config.toml
model = "audio captioner"
dataset = "synthesised sound scenes: up to three everyday sounds over a background"
n_mels = 64
win_length = 512
tokenizer = "word"
encoder_norm = "batchnorm"
encoder_kernel_size = 9
decoder_norm_position = "pre"
decoder_qk_norm = false
decoder_drop_path = 0.15
decoder_tie_embeddings = false
shampoo_beta = 0.95
batch_size = 128
final_lr_fraction = 0.1
warmup_steps = 420
Rows from block 2 of the text decoder, named by matrix and row number. Rows with one number belong to one neuron. Each number is 128 + 32 x the weight over the matrix's rms, rounded and kept within 0 to 255. All counts start at 0. Numbers have three digits each.
# fc1: MLP up (decoder.blocks.2.mlp.fc1.weight, 1024x256), inputs 128-255
# fc2: MLP down (decoder.blocks.2.mlp.fc2.weight, 256x1024, transposed), outputs 128-255
fc1.152:117166133113067144204174162100146116119136105134134090127120151143153132112126149152096109163071132125098228173162103147126106086163092157113128108103085114135172135111151148133150109134172170146150120185103090098146117114160095184183201140133075103205184093090120088134135194119089129069151136135143080101106130101149061174122179120095147178105135139216144133130120099122161133165119
fc1.153:110133148115147116123101162129100154155127132126157091130079115182082109116112116129195101194155071090144117117059143173192102160166146137153182063150172105109106070119131126078120062149112134140131098106101172108067110110129064127174075194128144152164126077130157127168115074148127170161113120167160082167062085115123047143100130177159111202140204153206060118083123142138136087108147
fc1.154:116085175141134075134121082157068094162203169131139156082179187162147125162093070090173189103110194126141108093173090135139074132153161039128140086108122131152124111108107091136149126111210124139195177077167118111109092100131132123209071184149116158146111123139120148129091141160117119138158116066159084157116164109072144111107121102142119144126174100142157092063083152119076132117154
fc1.155:147121132127191105105096114121120143145229113098149104163190093192112086123108149102110084087151099084186066109135091140095092152157099200087110123162114177108071085158126161125100126100173100119131184129120183171154154162085075118132137183079196177122095084090090111146150137117133106141131128123094127100113075017087104135110176175095152093149180121133110129096063057115106093115145
fc1.156:155127158136137171098113111106219078117080147136146118098146162196170163158156102171104040099099139088145094140152181120096155152144129139141182204148118083045159103144104185146120115195136147107107132110133130122136115131109084132138092153089143085126138072125096134144116119158200109177170067118125120072079202107111168107170131155147126127107122106159115130168149144167110166029121
fc1.157:086098134106144110192164148185109145149138109093114165139091045132087154098152157172105151118116147133159167123166079138139091152086150105139127151154129149141129081126163196187123133129164160111129179143105134189151160131167192117103115134116128122139163137112103155200119136157140123140170157072123176166132161179127140152101130108125117115125128165132114156139112089188141084088101
fc1.158:119098150148139103103115117129137096115136135161181111086055140152167126119134134177103140182159197168137139135090191126193140184137040123124108067127159093154165168142184107132220111046124077108190074134096202159142180121105129122162119197123103139099130121108106127100169096126093086118046120184072163103063150156174156123037064165124141154135075143069125155195100196190106063165109
fc1.159:116144155125121114129126145132106197104082093109127184094123109103118178146120107119126159129127129115075163141128117137091124169167084094178106092175162131125122105143113129124132177131139108102043104134135159125107087117092094138117144076165158128121140103153113125173108123065152101144099160159089116129163155121124121101128063118083102105108154104145068149110180144098149139116153
fc1.160:144110092095203089115145123110162164158162140150149051146149155147117155169139106112099081128166124111121076136120109178184130082109073102156163103128121108072097233098089149166100128100088071204140097104144084134094135093138153162132123110198158143209108169102099119185173109130125169145091132162123123127129100171183141070120135069140083187152149143102138207141107157169175126156110
fc1.161:146131114143137127162056144094120097079130161109097156124175138153087137092097154096156166114109144126131123167102068105151117116117115150086114091140140103128117130125113061136169167146129081054140046135162136179082147144141179148110084130172127143111223134130122149175123117151094151127103146148101136090134150120099172108154129100111086130146113101078148126112106111098137126183116
fc1.162:164130131147190127109060142070104091117118039128154121146096131200150130078070125132131147071178145143078114102116100149134075147142180052128097099153067165042108172187184135112105111175114113208149156129097052134147152130116168234097179162103132205152119136151177242137123152150088131189069105174134155177137194164122116085156177120098023118126126139121116193125137093060137105156082
fc1.163:124115135097158132156136120181190135063158143155142168134111170157161138122131167107123135150110149118110113123121123093080119137092121051181114136130091122034103173179120170138116087127110114114088150136121136152133147058167145124142109131092158103152106136129175069066101125136147152162100140125109165101144126139130146089137142071067170060122091115148130160132110146133206066080085
fc1.164:154150113146118103124120094162155113192140103164150088153106151101101094134144088170114092154142126090117160121158131126077133141168149110159160201137160130101182119170115155125113110101094142126113119120113183153107172122120102116124154120148104106126183102136104134085155114150101108069143194116094151115094122102192100099152108140150135143173125137117133181118115139110179127170076
fc1.165:124156162120169163196154096142083152127059130116159130132093135108083125046132122159121112091138136115134153085105163110122151116162121153126110063174156136094125082128083086174063171143125171070127141152118194111093130146144146116171079091195138169091159104154145118130180048205128119098166146133117138118127055108175105137157163138116166069199065108116147167117192096121082127108111
fc1.166:124105128208112147099100144089152114080088185164163116193190123131143100150201156104198083140108051189089158103135147067114117123168158116120088100104153148134123126149109134126094079123190109131112075231179091147137186133141146089169155131122118111139131141089148130146134135088067127146141133135089148110185179150119143182139102109162129164112084146085109137039078144122157125138065
fc1.167:101088134097179069098133153117172160089095132094117121114134094158159135103162131112155149114096123147127172105124157155132156105088098142171105111088080142086142068149140111072156146122121102154116111187158136145171173141167091154113172100121143138136124153135130124130215189170158167071121111085143110159084206127108123157146055044061111081129100113124116124127097110090114075178125
fc1.168:113093157111070121143115130164155129144134123118167159100087110098122128177165083133104135122183121104072144141164133126146172089107123128173118073134084091122065094127116164058111112103079138139132149178099156112116170136158114153098141162143090069176160127108133077146124147102186173101153144158090104116189138130088152188139132112152142114146129140088153117115070160114161154203076
fc1.169:134127132081093089128109168182092147110047085119076162130139100060094140140159082137132110078120122111091145108119131122107142135187169101138103165152098105155140088214182083158154154123144146111124123164145156137152142129104092128134167169153129142171154108071121094107159165136104084119144119174177160162092175114110075125088153154159116133132155118117133161141130120125133115191118
fc1.170:178087127157158159113157071144073154153119125139121149131117180106058070122085134145150110173101141199115138074052054143134130131114134118152115103137115120038112137091124176136142143101122117161109153140139119133093107056144141123112123117060139141133180057123195125133183063162065118138088155081164161106150136131125133109093120121121202103136126154116091126172092176121222103095160
fc1.171:083098078128059160152194168144122164153118129091083161065139138074163116145178186103094112211088120176113123174130131147134118102176084149109176199095113103201136185139160091089129129092143112091094103103076119147153088138161131120183159130117128207158159146203049195146085163073132153122182142194115165131135166106106165098115134173114117111112098111136216062172113097157133062147120
fc1.172:110152193079099169164089199101130118105143071133102121110120140136158130089116143153102122124185091116150140105134080060121094143120155080127129125146192120075146114186118155130123130086124148115104121111082130177099171126088127149178127098119037135133149140158164136087129109121130117150102178159126153090137122081107089112219164140146121151133155120130148128133129155134057109085129
fc1.173:149121166164094111134111193104096108129142152171128094176094106115081111169189163088123127079124171252141063055122175087092188130185109152116195119121094045154123100146151119137117126116078149125119148149169105103081173162181079120162194111135048110112133084117065094048094157143129126106081069089073118143164126113082135169148152093173158121184164074162129107177081158149159075004136
fc1.174:147171111173135129087111090159171156209109089151149049099112131068098113109215159116171112094127142144129094163108116127146131116129105115149095160183084098136081086137119077154114115177128140144131089111115085176094077134100138131112109091164184112135145075137123111159158082170125157136095112138106099140119128164112102065088139163151154122135063172164196111114180146134168101145107
fc1.175:148112088121185130099150130136117106165091121157116122131109129134142153116103135160075138103117113171123149128100080130127116046152133165120121133152098169121112103118111142063098114159099142107127158137146124163156127140101118133115121161134145140146131102088112100183150126097124200135154148150141135122195101119122072070076140204101126135106113116070110179150120064134115147136132
fc1.176:111134153068127106140123175120216112102080147198126122109166045197133134132110133150114107134158122112154168171153200103101091109102161092148128118153107187120114158136106124172110072157183112119140094081068125138119140149165125132160112068156132081104180157125113132096175066062105177116149142148164152086114073126148160171197115142138125124077139090087146140162087102148100139095103
fc1.177:073162151120152120193139180144122106122066084092086109103147106183143146121134139152108115097146109143108127118176152141184149111198120100176185142120187126094153110126105140076133097068154149139155104213157129098199119163173023116103154161098128088151159059087105156119141138114149139077140145190149092181118083101172159124173192104138110106149142097140141060165184095114126115113100
fc1.178:116152210117150154154145132136122108122143094130128205112082155185123149136128144193140090108061124177119143184131171133121160160107103111112136143160107111158085172137136104115103074171123155164101126131151159110130136207160175153164162095120171080075096129096154106175170109128108142084136132192110128172171149141161086159167133119093112048085129091159122160125117114070112111097140
fc1.179:129128147105116177124148082072138106156123173151127092074101122148160139095111126143128171081144130084154094134095138086128151132130097112157107121121126123155168164127135186031120146149151122121144074127116070099125083100102146143165121127175096151133104108168105093145184031176154136084095111129090146161166145127064199187121089095136177092101105142129103158150108147130097149110111
fc1.180:086098135161134070069160154115146131092153113128179131102133129127236136103118106138075167208125136136128106135184044120156148148113174077104166132124176073100141118131137138096124123108149110126150156148089103127080155193120193137101177173174125141106159103169116062156097116127099073148127157124073073096085094154107112132153130159088092084133173087102141134119082133131146059078153
fc1.181:142178139110086125133120138123144123121139117089192148088130140103135123100142127199124184144109133133074116073097112083141166144109159168133114125140152149141178120157138144148163083096110173123127196122086112126123098097110119167159123160175145064126148163173142124121120134116099144100102130144180132153162139135138169110098131132117125146148092132122085115143130120064080131120108
fc1.182:131149121082118158101165158146093174129171116105145109137133032105108196136109131128091134152159104108098149138146098161105101141136096132139147175134138186117187088180174097088147131077097149141156129132163137162109118138169162150071066145165099096116154125183084105079173132124077158096097178161109167083188101117104188178161108128088098138100143138061114186124114123093052140104090
fc1.183:107114168065174123136144116140097114090126146153055091156087086145156103143098071146047179191135124116156146121097119090135130165068131123095144123149131159125114141103130162148114151131128101140135171144195132103094151104144124149043085111166153148151097134097120148135165153150098135104140120177103118144127065104151097125108083151086079113103202067071108127115118129111083056131090
fc1.184:095141131072102130113121152105099127134131145191148107187058192109114146117152151134169169160097146165110082139153107129167056134155120156146171065076152114101190073108168106175195110147158148159135105084165175139123161194087121129125093102157143190189137109150113139142164107119171155092080104116115100112126174159088076128122079119098128145136148160117095101127150179121127115105151
fc1.185:120131141102097165128120122152145163157149135102081166138066096147133118129114104182114175082070107130114128136147144101076163059149122068101146131189097185088129122136116077047093077169120057180180126113119161171119099113117133165167130144075117061182129144158146096090189112144103099128104116137136135189145128171097146207199127103145078120089030113143162134174171121123130067090136
fc1.186:140076123131099180118094160129119139122173138183138172102130143144070176122142158137111095186094091141128117200149148138125167211135108157121142132198125093087099181136111140111107109165084153171110158086153147160101153104159096186133149095084113055124144132129099175139168137068169151125139114074125160133141154149143134106107119183111059104170139142169072114057079076166148130138109
fc1.187:098115138124087188145124125151109134117145097160122105115114152129158149061151064148079092105164079119097107146113097131168117110142116128129118147140174118073122116121125110087156135125090128153127104104147130102085162129116148152154087108168128173101079124114117174120145088125111076111157109153148088131151130171169107125115080139121094137124127111145108161156166122143094098155111
fc1.188:158144134127161104136121125119147136121129117095156135199086092128128114134147159148169162173156112145097107157140166066120146153066092100130108113130115138147109094140184163033164163109130103105145133131067123090147120111140168112094203165176158164104121157180103138142167093058133107134114165111121104116168078115148103135138164131134101121119158142130111139084101119163122139165092
fc1.189:119166123075107185142143113143154108110142125130143091115136114070161144159170167133117175214084156085174135172161121098149145144119149160100179123147100073123115116124140120154066204109141129123115119149071146099194098066122117150084127073166064070155082142132135090102178075168130121085134138102122096119145105165080119161150137089203140173081155131143150131146067141140150106196102
fc1.190:202086086126147147157134122064041067118157062122131116087108144157134142123142099115173107107124118166036176125180150092142159154140165122165136115172156117134105122098128157114089169141207110139173142049099159123082071115124163169089126133070132101162129170158106093215105129119108098186185171098144124145086108175114157096139134132098182171117086133155166108172074115214122167141083
fc1.191:127100100132153078145173088106166151148200116178128178120139136153091177108189156153146107118154134124186116179102108082136163118151181135107134127041140144143166141080096093112173091101087145165116082112125138166164071102152147175144150124112109158114154099210130134167179102183133129123130074085189164181159108143075120151145131170126118093087111114139138115206054151172167182111136
fc1.192:089106157156130157135133125154091156165131110139050123090119105175147135117093158174175085105149145148152137093098109144144149068164106142082137152124118144093075157150145156157145094173135171163179131101074143171116128084165149159139146136158147111150140119103122135103118163124133125096168186171153079148103151102158154107157205129144136101099206130092115118108109135106094141094144
fc1.193:130067145113134154149117201213136121162127201125149134108173172192160144106162187112169112143106125092131134136086112138165156102123154119127109080108097155181183133168131118106181128183116121060046116149095120106129127123189085127122130113146155168153146137121131130216119109123151121145155149128185110115120094145195142114183074149090130148101149138204143174129173186120177146144179
fc1.194:125178078199170107221203150122114033160118109150143080222066137118106102122153151160213077098115135154092157139082085111113103117131145074144181143137190180134138076174144134094124141162112107097113131143165103144098088142119152058165122153121131130155112155118136117125164068106107068160095118170183164166140125127106099108150116126128135138142118175112165117149118105164184142135139
fc1.195:158077114101141140159176109127177174118145143093160125120110103129157126136179109128159160111138132132106096191164099160118177078151135170115098093198099128145127120138127103122090115171156138077120121160138136103165096108087079160149108196129140066114153195130175111117127070097193083105143102171099155148125173124099139084121102080194115146125093085145105154136147139091137117187110
fc1.196:148139120107124167141165064146144121178109188066144123161161116187159079128107086193102066179134128192164071157142175145080172099126142137193175126115131119174149124132123134160127129130127124178107131172093152115119179122090131172041085124125118162175059116147090143111118146085186128158138068080157102133125137117159173099182148064116206121144147056135108111094107141102120120144139
fc1.197:112145171182108109138161106171091163172171153116139132176134148145111113153135113113131149118127132092124154087203136113096067152139167131127120143189083157140090080134104106072131102158192130124098179136115118141100164104068107162092099146118136117112131142127124162107143103150148139151100153089125136100133127092170130132117095162140131149131146122090120072146143109149175167125122
fc1.198:161045175155074112181162111096152144114150173106139162154134185097147072152206125158105166143185078070146176127086145116168128154145084149159126118146187155157097103156148146140078154045097183112071179114096181172095108190150130098175099140186122101154164127101113096137214112133126207112145156132109149081202183164155152141085122091166133190112064086157195141113163107147098143166110
fc1.199:111123131096124131117107135169099118121077127119108134190092136140120153119127154145102162177152147098103168103166159164102109086111121117130135125144159171130121162150146151109111141159138089127169146147108130112114118167150120126115131104124126101136111151120153095153155124156107153145154094141092122113132136125102083100090127162138117139126172146153169106129112132123113142126088
fc1.200:109098140173096174083139127173123207160168125192074105096132150110194120162158091089062145156123125153113136147131133119166145131112150133195174102129188117144085120147133161123112084152127093133066088093152179102090149179147127130119122152125108144148110183135168137143141144101124089117092111152102146120154088193147109142132077081138141114136091133129155155113147125107153155164122
fc1.201:109105110122122150064113158088177080158137094094046140096153089119081109125151170111152146132088132113181106152127053161112132191130088226134078173167123137128138084129123115141155122167096201120127156085163180124108099148123102071149098176137076159084167189120170158117117207138133143171124175124123167145122080059141101111091184155171139132076095113167147079185148191092141155127129
fc1.202:122161105210121137120100134116188143105126140137091101149081076134127097088201096096090136176165124172108092071145143132176155158115106087106110121137147064178097142122138089114145162171105087047127150183146056166134125158153167128115166108099147145136107087108131127152111159125072141135087148129047192123111150123054087057107069150149108156109092150143106124104080151125067044141108
fc1.203:128093097137100167143157137126131158116144095139143116129064129125156114102108120125130141114133119150114126165134122148122106169130133107145130108143081135154134140095118149081122107138103118146137171163127145125111168111095113138122147149134142144150080174104149143075156123158122143150150114127130102142168086141111146168151061115097136162095056114140156128110133150181130105108131
fc2.152:069207135137173231110130177116212110066115139160120095117113118119120131175188148173098105063104093157084110192147119108126111162113151106166130193112146140139113191134132138138164132120109109126080134114104134161135105145132105061149163123095141113123157086160077109115144126154067160053183118127133098109111093128108032123133127173069062127109159105088112147143117155136149163145127
fc2.153:155183151081082155144115115157096101228126176121123097163096055098149141147135146133155192110145225081156087173138113141133102112124109116104100208143124143100134103039106125158153129162073154153182080157094071148174176231170128181124134187162118142112134139183143088120157133064127111134128126091193126108084106180097126160080143197146083160133090152143151106109204201066149122202187
fc2.154:090086160122128124135131124110081136089120141074156096123176103111107185152107105127102171090139142141068162187199041131080135093080094158120093138130119069159117091159129099111181164089135119131148153087086149145167192126149089089175164125074095138110132145150079105140164177099143111074137182133167152147163169122115107112202163189146170135138160131098130069110154122074116167122184
fc2.155:127110121101152106115114071108090087094126125110157076136118069136152123115093130081187143172181079189113092177136107146105152045124103164174091128100072123135117163102112137124125096150112169126141093128135132106136097104166062134136086084124126143166152122080164111155093177120107065132135125087060110142104117148147149168108095152111183133101146149129066093153175153127083183143137
fc2.156:151132153078168125063159161102162103134083099110113136112166137185116120172116121110148132140115153144144214170114166165080091152131122112131169155091132098073129122152120095152164155158193119192109124163082135088116120134101106074140113144057170129119177157103097115167155145151141107194153087173075182106120116097115097166137129084166108100106184099133143108116114145142072136130178
fc2.157:153109092164168135107126126101118098170131124130142138097145156148121133092088121142124143128156169130104112117123168101149146112169118137174146111087168151155104094161119117164105130134138130107130150134139113136148124121075112098138172100104134197173139148047120140131099086133165152092101114091111137168118127129105108127150125091094070105145130193105130121170115154126101084163122
fc2.158:118165159140148128124117139135176118111140140156149124148081138096082129163079121087083129071128130120151094148124212083097145118084051143087152141122134152080113171170075089150129102051164150123222107159141060073075155175059139057125134158149145118071159110074121167154107174054182106121173136099182096103190121107151116135098072097108174165148114181158150049223099157095117117130137
fc2.159:124164130132074120135127140139060122138166142140122110142141152133133148099131125102118068137168143163136142140110129119154149157185120148119158084168106119119147191129074092120137121166131095077091107107116070129133121141175099163145155163157109128132135123146183097113176130129133127129103102132137127144117114134153110141130125066129136099151140136169131126129100164090102163139112
fc2.160:098141066085164092122140149182159167106173111215155052155130175147140158124098140118097098123171101143119099185148122175108168177111171107105096149073157160144210129155103098087179147144029122157138129170149134191187136126110180082113087124092182080162128129098077183118091157139201090122137133065098153110117109181117153095133146119136154181157116150147103162123137132193174099107084
fc2.161:093077147137138157129076160135102115125105135100109195104124118085113131136050131123148149171078121092166128112134115119178101076100133122093086161130130117102083189089102146095061098050145109101166091088160081107106110126090213128072153106097132128079164085161080131117091103102101170116107152118164177128167154156121141212094184090143107115110112097145116059107144147157116165093117
fc2.162:108110152216094156130133123094133079149037145125164113114104191138083131094079142078187140077105173130074137131139127135133179134195159179197015121055201058087103155132121182098103160071156115137114167107165139140136109203198161144174131138203187110172118135122144222141077127100132114151138105109093134103148171093104162090165212180120125113139168154135035131096168029162193087136119
fc2.163:146132170100136084132114108094107149170116115117124094131152127086129104172153087107167116142051106102124093108144121156106102166118179114167121079111133154135149148117098142110114125136079120193179154108203118120113145138169125141084218096120219195122159101112096154104115129144138105124156144103180104180135109188149149096093150053151168135141122157110124107140080083165126153148118
fc2.164:168131155140131121130092123092123148131138098089131118093187103116146129154054124214113139140113170157049078117094115120142079094087103108102160145129116144092172064099109130112108156135130120113136118137121177153138139106141142137118135104149100110168132118112146124130172160134169119092152127141110094121135139172113144168168148094065159138104137141102114117121119128105122115132120
fc2.165:145139077159167112115132158141083154171136127146126139089104109108095114132099163087146111123098107143084119170090095134153178051116152151127125123133133099161058087111223128121133156133108158111116128143144151173153110162112130142112171091115114143136147131078115085096122134114148161112116098181165158081115141175160113092138141125176125130138140131121169137155098127160136124174171
fc2.166:072138170122235123127174146156123202136151086131101122075223140162167172161150079172201085138190095127151106105169045078158204126143136153159067139173140169158158137078136151144157133133104174127158137181136147053115102061076093136110122162139084156184080106172073144141147123167159117123085179086150069134124150130152088091107082084088162086139129161129118158122139097149132124123100
fc2.167:108133077142133113176166145177197120163137117073113103136100166077101168139088122129123117154165150179112146101107148129170224164099114120103153135154123115130159177191088204118139118089097130134170154110104124170084144110165126133134149148205097156145141130094155167162107137123095121135186132122140158231141116107136192104170080108185130165134108124122171131088154120138119143060127
fc2.168:146116128147125144127175092120046069156105184100167170124111113078107131175146072171140151100129179150083159088096132124120045087146139184034112186093115138150167070143092121185037126121130104159110103107164106127160147122113099100108116117143138116098145147101142170117100166103103126130172114081121090103152137164050098160113062111119099113096107103136104103124089106108130102179131
fc2.169:151164093110135110138089143191112171181132152137140130147110130147089121141140116149170100102062143101150182179155115127147105143129179108088104155170127113168143099075113128148146154155176092152096129125126100105073179216136124115131136102183098193106109123123077140147135071125121175092108110101128073152104122149155170151141166150178165161140195164154134163170140090105142201104102
fc2.170:125191139117099170124144129095181118166098153140076146134115131112155141116075133140129175126144121183193087137161153110116097101155146079168123099117146109070090149126100123096191134142130112116177106180172090095111132104187149153127107102113148133095075168132146086150172104156119137178119172174194154071074109122135138151086132132067112123147111098154142112123064149061172083095149
fc2.171:097159174118107089089110192118113174162140144099123133048124125207120101171211165032094144107079153103137185118121109201131125082146130089111127124052095155075180119110174167088160179155123200076080084119156150152178044115153126151159096139116108146087170105117086126114139181124107141092096072110109097155088127158105147110118072148145098111056106167218138078134128084070149086148092
fc2.172:145165122113111121123088124094110156166099116121159129101123179118126116166141101155139096094150110110112111105157155135211139131122161133142127077115105133126162107119190083107083108153133150105161061125109134162182179172164130155119130103167131075148120103108184108120106109083131072077103170133079080095175145084137112135110094166130176148106123147073173108158134162122108140092088
fc2.173:118147120146146141139135099094128144100113151156101131110076116087186160035062077048163169140173139075154162066193077155133042152145150149141073170108100096116061143149140144105149140179159110114159140125177142130105168069094130103174145090145159144114122120124121124141116152162173110125139157092095084075136164102135199138173186111110176111152077104166067141109147118108175113111125
fc2.174:175156156149130127125159151148193122131124100177186134102194154091116178111176070188100132083150152116153127150084138079087161093157100151156140145114136134110144141130179176085112144159208137130127123113145104136153120103139087103083104156063150117109088146138122133118109206132121123135173125169151138155134162110097136168161085113119097152125168182177138120084187152103163155119093
fc2.175:099135121107125150084088080129123083136149050163074108183169156135087168173184054096102119122042128130154077145098184064167127106118102144129147149172099103122128148091118141155223114134150121084148113130183157107114148105232125092113148081109130127100091117106134122125152174040137092147096147117146087143140158153149074119137154093064097095136115089165152128142180170175056157087200
fc2.176:164139138103117116147148079140131097117205104142166152139174112141103205066141093168125111077170044104084047123135173081122182122112096101118102077128139136079112088128099129126093134171132082115133157226108198152116171129111111139120114048068121146043164149119139121083092180072131149124200185155122123120116134202137228068131115142126155075123138170122078159119146100147164198107071
fc2.177:152175112120109111110174101130116100100107140127108134106122131086045092143106123168090153145083131135170139148191123119139057102075096122139122169106146201138123083195146143097137081113149121153126131114177120093156150147122185142123075160083184034167132122111145113176148139166145147093118114190137099136173168096080119068132164116176132125120172130111108176122059086129121188149150
fc2.178:107163143143134131169111102175131144098145163135131056151145137118123158126156127091219159155084137174109148160102078098097115157090152112148146140165176163159087156109106197096067102102117135121134192095181154088137144133087116162177089103140146160139131115169140130089125093122116139117094137091128068096173110085165163159099098141090143190123090158105075162135096150093044157173102
fc2.179:121106105096069200093103102135155118155143130152156096127102070126154166105117102090101132103137143119107138084142136127130110120118099116155126140121174109137137062123109092131121144108138110142158142112124140130161131150127124106116087122155192156128115109145157121113107147114203139074103144145143093168153143112110102051161133208097149127121141129156182149181135112142145104112089
fc2.180:070108087132112070130127140215112144051131178140155149109207145201156127126177141105070113157169091130110117102163150138139084113114158119154109106115161112105186160170141189137124109111212132122146140158131115174153168127121160168200090124101113163116108132183133073135134121150124114098099084100102099149120120165223145113069077154094129166165135124076124084173092099170120153125161
fc2.181:193109181160103131148110101064128108169098130051148115079106165128098115130164109111127138100110086138095137139098096124101158116105138143133072121120101098139123179112161127148126160157186149113136079125149192134147121188071126089154117170129112104155097118129170121141144186119156154132121085150093099164103098144164106168171166115153188080176123136115187125122185195137173088124047
fc2.182:160104173140137096094130170134168114102192124106106146097162186098160134115073100131145106058209178169139133121172141161139115135157145124105160135121166118099139137134184097100163098134163135187177157178153196127131107173091114165116059100145108090160189077118115126188130119129073160083163116153134084129102141141149170153168101118105141160121207123097151178069116044130094167172119
fc2.183:146116176102110081136155207129125132179141130094113089101140138082119110105151134116067109133180155156136125155092100148135144112120158118092136137121111087133147086099132110133088115071164179114153150133101055165109092111134092155101148145087174117150124151113178090097080118134156152150069150043130154084137066110110083130156064157145124077101044123071177155077131192063096145199132
fc2.184:129108112140086129115133156169151080141124131138121138082082102113148082116140146077122144139117118136123145119081092147115113125112108133136143050108108145132084176121145183162096192113120150109090073180115184056121163136110161106198121074109097137157175134097178122123158093160122158124130151099100142167087111152132106111088123094110159140097133138148164133127141123152124153103147
fc2.185:106138096143130179113105088053128170121116086101140132107086120101137123137112126106151139079110079122136143141086109155153178106078116098134162132181112144132126077153155098089142083172188127194133097100168136160170132096147132145164087173132100113152103135084173172127149117081097093126114089125137106123132125118136108161154138120098134068172041083114090123110168146136172113183156
fc2.186:106145152123159108140181086114088134093109112121087141085191127063140186080113127134096219085148122119110144106138134140092115169103185197073106143141154143151103131123114130167133169072151143154085168120151100096128130156122090141111155076084135130188127142175142196136071175082144109056163132144153091139125143112132120094142102083133082145130112135130076161143086087167177165142163
fc2.187:129105135090062052115153117124147124129159169110138149133114158169155178151139134102123171162108146091134105185172106139139088145132113124127149143085140111091104011107086150132137108162144134112134100121152127153123143155100116152191144114163121165133108160101099112166170128130125149142129096118077130164147176123122115145125152168125177100109082185077148175177148141139155130114178
fc2.188:149111149141118101127141142139146164144107152094111102156153103082089131129107137121071120161187173106204112135114135124094110140143167090105138112133136110151168152166115117147144158122176113106130113058173113125088177131094099133125156117102183151116079104123097114145110146137124115143154126138099111100067083149139112097059177138193154157096085136100152189159187141095177093103181
fc2.189:090109122053163123112111142132112124154084182165167096156141134086171077185099121169173187108182165183109086095159175089079117116137134195098090133094098098111173100146096098132118081161102135058082165061080097119103117180131117130135196093157136081092163132181102109093096156164126157134157097158063132080111126114147171186108088148177175071128136170107056166179159163110167163132111
fc2.190:146163150157138137041133189151121142138135205162099131087127181134176133088140124200189086154141109159121121133157133129132126086135188198178143140150063073134138116118124124109200124133147151061156170114110126107094140142158075134167169193113118136151111149169097101174130152160114119105142122137146088132085139083111105150188122043113202134119159111121173138100119114105056108156160
fc2.191:112183073148055138110168118044114201124081114096040109133197099095115144138180140131149108098166142102110126052115157158147105099165135124080097093133162098160122113140154072056098198114143108224134088093123090071150172144141152212168153142165164194161104121104095146166186102077165154182125125140164172062103184091156157162124163184111089070097115100155170094097154159154137014140097
fc2.192:124172143106119093131148170100163138129154093140145131098125179133170162186154094121159054093157134155119105116159147137145106171168111152136144126110158117119135130178181173142111159123152143149062125094102164093162122142088142127108152124135105101146122105143138127116104171133158139150108110180116141129100108098116127128150148123147134131164146122092089143151098100114164132178093
fc2.193:133123108210161172209076151108161058155120130131188112139137101113120105134084161114099088139186081102164187089068115085103102110123131099055076109115114123122130105114153066139136147095159106070059119112185110112115081174149116116163152119164131091154123123063179092141129108095138150123098156145162199088113087128151133109105109132079086111200102073167158154109135092133082159102151
fc2.194:192130116152090113139148092072129137138079127133145101099164109128126130115090092080109192182036119106173126142103125144182164101133097146109126121077119073142104102118160138131154119137105155132096125167110156128147146162120164075152117174169094123171131216180124163084090124113136163127160173175129119136133117166117124060126132070113187095118103113107085155182073074165145086138155
fc2.195:094164119086140131108122116073190171154078183124156127134125147106115108151091081130151102145125078085113132146130097178143184122107126152158123110079097165189114135090137122144068172099129193183131126129163102144171173222135075145133144141148133171127102165149145149187115148098159074151106077113153072152156107144184123172118145140095152101109104112123137189097154136156127132132120
fc2.196:180136156090101084116153161143162127074140109094145151140115135145129109129156097156167083114153126117121127104105175160174106147111103160162121097169108136076108137181157194129126131131155131179107121135132154082094091151106117128149122125146164114107114137138103194136117104153152105091142113151157158142142149157116146151131112144128162162146133126166116133106130168129133114135135
fc2.197:125141119102180119087116123164090145090109059118150131165167128080131143172097170134078134096149149142137164151184152173063137103142105140105142113155134128132119148126133182095170184161065126150123164136154143120125153166151080125108097148188139109123207106134082143135063149109085136183104120171159144126079152133151137153098126124101106094175127168186163157149132111113159137122139
fc2.198:135107074148157185153094197051146092136124204125108140176170139169156120063104087077161113106132092131169149116082172218099132060093112162146149142152123139068062165095152139126125138198176150084060091146095139121063115159043153139123116193148166169105132141091162153112136147109154119139127123140198121156177120171158153090149192119138106071139120170134102111181139138112117197136140
fc2.199:125109149121134108099043145160147141138108152106163124151178192115091151120102111122139110118151143138132137099117137104155145081094131151135079132132117144142183124171094095148091142170125078118096141160135141138140098182096087148093121125147112120135133131156128103118164159142127137074154109076106125133077146150130084140084137140172175120136131110121129091143123154127114137099084
fc2.200:097129151110073168128126121156110148134184149089135050110109135126131140143119140141078141097092123070125151080151103203117115137192136156137123149177134141135178155075117157138133150155113104119072151119154084129151075093136122089121110110138151169110118111115152126101154195104171105109093069075137131175090199100127154145144124107212133127119098181132130127117133111179108113147129
fc2.201:183112117124109132134114122134137161096148142117106175088123095121178124124136090157159151145112138157105077162126097138175129166158149086127174099089179118117164142131097146116127109153143106165173151187080090122137116115148046139133095097177109119144128142124140082068098145121109113165106115122120068172086075115135111122128153144121153081064127138153131120101080206145049165105086
fc2.202:125128082131179154121131112136148162139124139160124102064124084091136098058151081123074121113112159138075107152072158134094159106120133033102125173142131096104133173136199112124149130130138167089232122086168156158142065112048089174151104203099129095101122147217119122213133196164094141193088177167143144105142166098152129112104132064213162131153080149157118148126132142081138095114127
fc2.203:148139142123158107155101125094121140114145075149110146152119138078122105140069079068153143126121165142108141136119102115147121118112078140137120147112147119125134093090154140136103154161123196072138164166153127124149127170106122190041138160172116106108110109132129178131138126159124145115090158097151175111128141124133113088095093110113104096120115135117090183149146124088106153127129